A small image captioner, trained from scratch.
Model: encoder norm layernorm, encoder patch size [4, 4].
Rows from block 5 of the image encoder of a small image captioner, named by matrix and row number. Rows with one number belong to one neuron. Each number is 128 + 32 x the weight over its row's rms, rounded and kept within 0 to 255. All counts start at 0. Numbers have three digits each.
After each neuron's rows are labels from the 100 images, of 14976, where the neuron reaches its highest value: "responds to" is what is common among them. Only what is clearly more common there than usual is listed. The data: rendered roads seen from a driver's seat, with toy cars, trees and houses.
# fc1: MLP up (encoder.blocks.5.mlp.fc1.weight, 1024x256), inputs 64-127
# fc2: MLP down (encoder.blocks.5.mlp.fc2.weight, 256x1024, transposed), outputs 64-127

fc1.89:099138097114131155131109137126108151114119141117171128096104078137126201130120170140127116157098070131157193163164125164096111135116182133069182138075155076158192098146122054145106165063179092
fc2.89:137172162076097130123179129093127176097138078102123085077076188199131068114201143123101053171111149182191125166133105129091110093120063078135136179137076159128105103159099105107127153085136169
responds to: bends right

fc1.159:131131180110131149079041135155123122129164130104170121040139133216105250150127125131121121142172071107167119105136143035117121064130172144105160117079128125126172116186099137184141168121095064
fc2.159:128148158174135084145185063065118169120117139104082098164162122117130143182085106080145105129125144124160155128142096162163142152100085215118150167112111068174160132064147104171134116112180085
responds to: bends right; barrel

fc1.660:086081105164103113116148061133123129109068147154118152137083088148144155117114098255117145184139120141130148137177142155062060136146114057117163106088128166115134142145124104137156172103101108
fc2.660:147109130120123079102117174166078160121244096131135100141144113123152113125184116156148124153125214108102158137104108136149117082092119092102087116134157152109133095144083145138129169113207142
responds to: lamp

fc1.313:108133077159151164128136048139125183043102113162147130140123095183194133095106140100160165137112139130103169146173152133141112142119125114136153169051167114088173163134156142110076107079149117
fc2.313:112149187068127129129126144113188081117122135133149140139151134146079109124157055144131145105122078132143121179073158062134144102154107078107151124124108173146095125141126099127122135148113142
responds to: tree

fc1.572:169123107134090113095138151144126132083138119163149148126173132081142106147116158102158136097120192132123126123117176141180122154139109132070060138135154049127095133138072101096090104157146122
fc2.572:127096129048130104071069116149099170109164155151112118148122069047109200166080065122125110123158067173106104074117170142190184160178112128102193143123158133118094145107181118149127158144177098
responds to: car

fc1.304:111134067124060098154105113119092153082117140142128118075061105109180193133113191141110107158130150098197113168199118139163117131135147094127136159185101155062227126097165086132101174109152111
fc2.304:130193116112147138173167154114112138060142127123151158180133108150147096192116178173110203218106217149117127119138121129116120109127094117105144117171075132135095103117103145142083097115130129
responds to: dog

fc1.385:179044104147147125165149120187169102152169093109141151162152076100138166159160089127126122164147160139121098110129132105116135126114108122138118090126133158131108189144142095120038104151137100
fc2.385:156120153140106135184107198121116093051105131071143094086146149172153093050174111157140130146148131090154113185095097099111052079124110114174147157105127164143138116155138079116143147136158134
responds to: dog; bends left

fc1.6:164138111255120145107125024129146105149137106149077149082121133137115152150173102116136172152066155108130145126112153086112126158134157067173173182082142131101127153132140134076185124167139116
fc2.6:123106138119148051139104091155102153160136095170132105181108121081083096205126132168127176158117092167079140117148099091121151192155145127119128141179122147143100158106072128139099145172109106
responds to: bends right; sandy verge

fc1.506:107091138167114119104139137176139161046129136132155177140110110084221095148133083128113106119181255080105174147115160115113167148112152090127111106109174128106152143151117135076096157105174124
fc2.506:135131146152128129083129151107149161166167046143151189103177141151137108157122103131115104139142126063153098091116119089169191026108111103169158097103152098154133133146186162104147097110159136
responds to: house

fc1.647:183102118133140139152180111113142089123077086105112137116160107161112121125185075102167120127103151103144176130144109156104129086080135124117153081141120138146106162171158127056142126164146058
fc2.647:098136119118106114200111181149132095140122136132161135098108127139155140122154175090131127080135149105176083168163086105149086081127110120161157092178145124110061157123159165070134113147123142
responds to: dog

fc1.520:093069107147068144074150103133122111089115143156136158058120134110143169217161129109128162110125156144130101144137131124101099151154125074066146106119112165099183163122170103077198179067157115
fc2.520:158111129099143139152126122125147089098098135110142149191177119135106122120113149127134168071116106184132115140065122149094098191088191189081112164148087129180123154171140076118167079181150079
responds to: dog

fc1.626:100113076142139168116120123118144163146080103110178168128129082096208184136119089120120080111163106125167124148192127118171126081153112094148178190155173127075194138128223149068058126070135131
fc2.626:156171138094119148159155149173136140114078163228128170141176181097162149161090175145124136152182102137162083111143092130120158126143100134179128129167149137180112101158115125128077107149113103
responds to: pine

fc1.719:200155126129138199154110126191133091076127079121152156172154101153135121130077141208182206175121139088152152124148110124132160111133178158108099092141107109140095111127135081139117119163082091
fc2.719:135103108187156162106083115152098091166112156132116128123115092116134201120114130170183149106164098097133098144186118111191161127139159165128177155139160083086140134104108163104094077106117120
responds to: pine

fc1.430:116070102137115190133108170204156116167188102100156142075119128151107094098146089198102129144050149122113134106177119147092155087162144060156150102166130177090149151152168143131124111111086162
fc2.430:193122138131066093085116158123118089190125145110116112156123117110113134113145085172167125136119118136151141132158087133163154086104095133129143092047201117127116090130118093136096162165116172
responds to: lamp

fc1.332:157131122142153163101206142101100143017136121164081122093140101184174081097162089128158177112052152114103146143101036090161133094129121104106058169127140148129137129112129155068114082114140191
fc2.332:090131131078088125181075192114135125124167140028184060117113133112156132102142201145097096145095141160155130152118167230116143142116160100109144121102130166084098132124131120122153153099162160
responds to: tree

fc1.605:161141182127138138162122143165144121144125106147101186104130158149169124122159123123136093083100148058173082155117130072170138086130117102194088112133115099161115123098130165120167118133091080
fc2.605:111106139159045131143120126111117109130147124107149106122111102116137013149132183135124109197119156142160123155133130138073105136106139150149126149142217146134105124145153098172104115124097142
responds to: house

fc1.315:099089167117109096113081145158135124123169116072152114092108133180106161100128184178105134161111075124130150093126176135133120118166191139131136061086116062094137108238068114174166111094131086
fc2.315:187141139137092166168169182092131137118129149041131037118109151118134089079158153168169034103126163111140144182164115153118106153131115093158115166109130122112156064097068105142156166092144142
responds to: tree

fc1.386:109137107143117092090176119205178084136152114099103100131170110207133132142114148149095177201092127130117157097146118100127141101114126139116065080137109191142118155180090076163104108114104147
fc2.386:219105111152171144167072183125097061133132128094118174159102101160092129068183105148111136120133148076100142155140132093157085072097085087180178134117153127153081101137138128149096137155095126
responds to: dog

fc1.741:076131098098140166132154150110102163118138162138121132112106112191215137082177153185128131126096100100154125141137034138128103147128131118159110123146153152132186107150125167076121129072131195
fc2.741:120109148107099134153134092093114120167088083134064082172132176167080181131094117142149078099176105120220111099118098145118129117107098163165139135146104110159169157168140126148190121187187106
responds to: pine; straight

fc1.598:160075111132083119128165074156149109095089124136129123110114128108144169097107147114158203100088155132132134180144130176156134187174127094128145129145137135100188156098154127088191099062157109
fc2.598:087139130138163174197155141147132093063098124108158145183135120110105097083143175150063154109107155132107094140106167135117080178094175211114118154193099121138147106143138101153100106140088122
responds to: tree

fc1.373:100147106126141133116100123096090140151160107155175136080113049086165168130161089123109175142062102143120121107203121150194170165137149092114142137143136138134136176096139175123120137086133099
fc2.373:138163086101132182093096106114136144168064134147084155124155121141129165128089101120127085093127061078212118104148117094154168101117105138140161109120102084122150132136124131116151087179078110
responds to: pine; bends right

fc1.272:153088101146139185153074118141146111111146170110130195158118078097155106123148142132093170143098173111142109150154141108191123108127129100142147120152157128117123094143175112128084114153089129
fc2.272:080174116122129065152136138122167152147098124128198138114189167160157142156091154107179091136143153136097169171118105178055155109106166151103125140145038155144142165095130147130132085120155159
responds to: house

fc1.328:144136134078092145159148173122110161072111155117168175135109132126117181096136154128127174132173134113118136135135167138135101123158174073123173092145098119064163126133125135146092141039172116
fc2.328:123098145128145114121120087152116109118087162157080164181133146162180181151140139137123123141165141125123109159103113100124066142136138199123133146122168126170137111088090095080154112132138079
responds to: bends right

fc1.26:115130168114145141178184099147132162100133076133156180099100136115113115087134099208151080174142085100168121171191097087179087120123106126108100174160125105127164132149112106143166161102126103
fc2.26:130157084144078140097173124086141134102123145157154115151146096113125131147091143106121166125101151192136151080139172159100178118197172157107140143072129117143108132166147128099124119134172190
responds to: truck

fc1.733:170164162129117123178149150124154122132134115184118147139123132077174205177141184116125100128134107135182082119140134137139088160125114118184078141152191123156108052106097135132114130154098074
fc2.733:106128082135131126068076157103108171106159129086145120131147090124118129110103083139088138111123140066110144096091081138156147138129128139095123087118065160089157153202174094070107136109156189
responds to: car

fc1.716:114144103153110156139118064157100148092132105141076111155114076173203164134147127146104106145051173077127149107163108131155140163154197143131131134107140089121194135124133104154165128151132101
fc2.716:180127160139155040144139072087125100176101162145069118170189144145128166133085085100195117100109046173185157148144141116161132158132083171188149176105144068142165152107133098124112095176115089
responds to: pine

fc1.195:106072155158126143095096066138152088156094126191049110144163144139166131117138099139157114129151181115165067103131109118104123125187134105121097103137147151130132146142130171152161120150051098
fc2.195:139145171114148078178116169160121153105157108079097080105160116139173134130163152156164137179087181106149110134120079135111116106120120108146066112148154142087183069109088124142134118106155118
responds to: tree

fc1.665:173129123148061129181139046166148098126119085111160118159109142098114156172112132122189117182148133124136124170143128122163096106162203134093134098134135133135132097095071093168201223143184131
fc2.665:167111107130127141071135115116166094157114087173138140184086182156135085142166073098151117170164164121093142142143143131148166157186184145100155094110168115107113142186136137117100135094123136
responds to: car

fc1.521:121129099144133158153104120183128152139144111077190203126114067140151088170114079114125092136130085139111219143167165130075112131144119096101110122135156126088199082159107133140171137080175122
fc2.521:118114118138132149124093133189128073108128179107174153064117081175121133110135137144125101172124107139097145146147095140053113153090105095151149137146124214139118107140156108071168138130070098
responds to: lamp

fc1.420:117106089122136174125133152130101151118156134108159144085134106158191117112146100137159104084070108115148166141204043146152137097133136102115157149120161111070203093119121128158138146064194112
fc2.420:187150097141107146104125080105130155124116078172097097120117160138096103153135130117177061143118090141191101118116050127127081122105109157155170159076158126138131152183154103112156141109132092
responds to: lamp; pine

fc1.185:199106163114077101151073111183135078127165124131101149158125152145099158143121169134220119093104144111194161222162127126094157100147126137164113157122134120151104130102115154137172125157136096
fc2.185:165125123095127123133079124132112098169092125134102103126103104107068106106158126120127104141104025136170123099150131103208146164149178118166122130131124094139121160122130122133142093182113151
responds to: truck

fc1.657:091095083121150224102184117118105145149135128116117114167145102115207084159154145138109121128120166104134123133143067133146140128110111102138145150116233151116168151126151138091144148084120137
fc2.657:165107097120144231074086128090148130147120123163127130156170139129113200152069131142161131042166059153208112098112115121164169144113127143140131114089146083173136120191158123090131095183132116
responds to: pine; bends right

fc1.246:130054118178123175107130136146163162109138120127141146108114065133168096137130103189161123073111174109111162131185075086135110108206112055149134154118137104128195080125139128151184103076136120
fc2.246:209066100116111060065103123084123112182122073140098096135067151182091077099127101130141096128146127163135155097129138136129141094114054127210142097060123150163102126145120088148156184155123151
responds to: lamp

fc1.280:170084126137080136146106147202169066141093077095182121097138137106134121075146144129128121108145107122108112137148180111146102154179142107130175101203105164105112137152079078125142138157132089
fc2.280:139115077126137152085158127151195145130084147133136177095123160088130095159157147124111128141086116126102151136139206145094181104155122076147119072166105110148144105097128133072106137106122136
responds to: car

fc1.135:186127171149135188171171090152174124078141060173122118135117166174166150124173130138188147097128128110136168168155136099081130133165177088125175173064182083111182109147127096109120118074169138
fc2.135:143073143220101147158063125125140155121125158132126122150170122130113140109176103149088136112170157138159163198105180077125104150139125114211097116135149147139069113153141103093144130197109127
responds to: tree

fc1.717:149143076182085116135116114138138169138149123153116124161092132128144151144118195094105118078156164075146116117139149100116058152123124066175155115100143158077143096076117175155188193110149134
fc2.717:101155092142168133120088137096132120152138155117149140108139159104152139093120069071133086121109102193132111134229195164184137135131105149108171085155171157056101133175121133071117133114108197
responds to: bends right; vehicles: zero

fc1.94:140075165132133142170145169094167133107116124082106089140043135087141121096144162138132116144143168145138198120164153149119126143160219127141122170115158087064152128201130079167127116145164085
fc2.94:176113120129115126115129090127126164171124078134133132124127137129125141119105179134137139156199104156177122168150110094085105038125147110154095148083159135141106135067136116137179087174100081
responds to: tree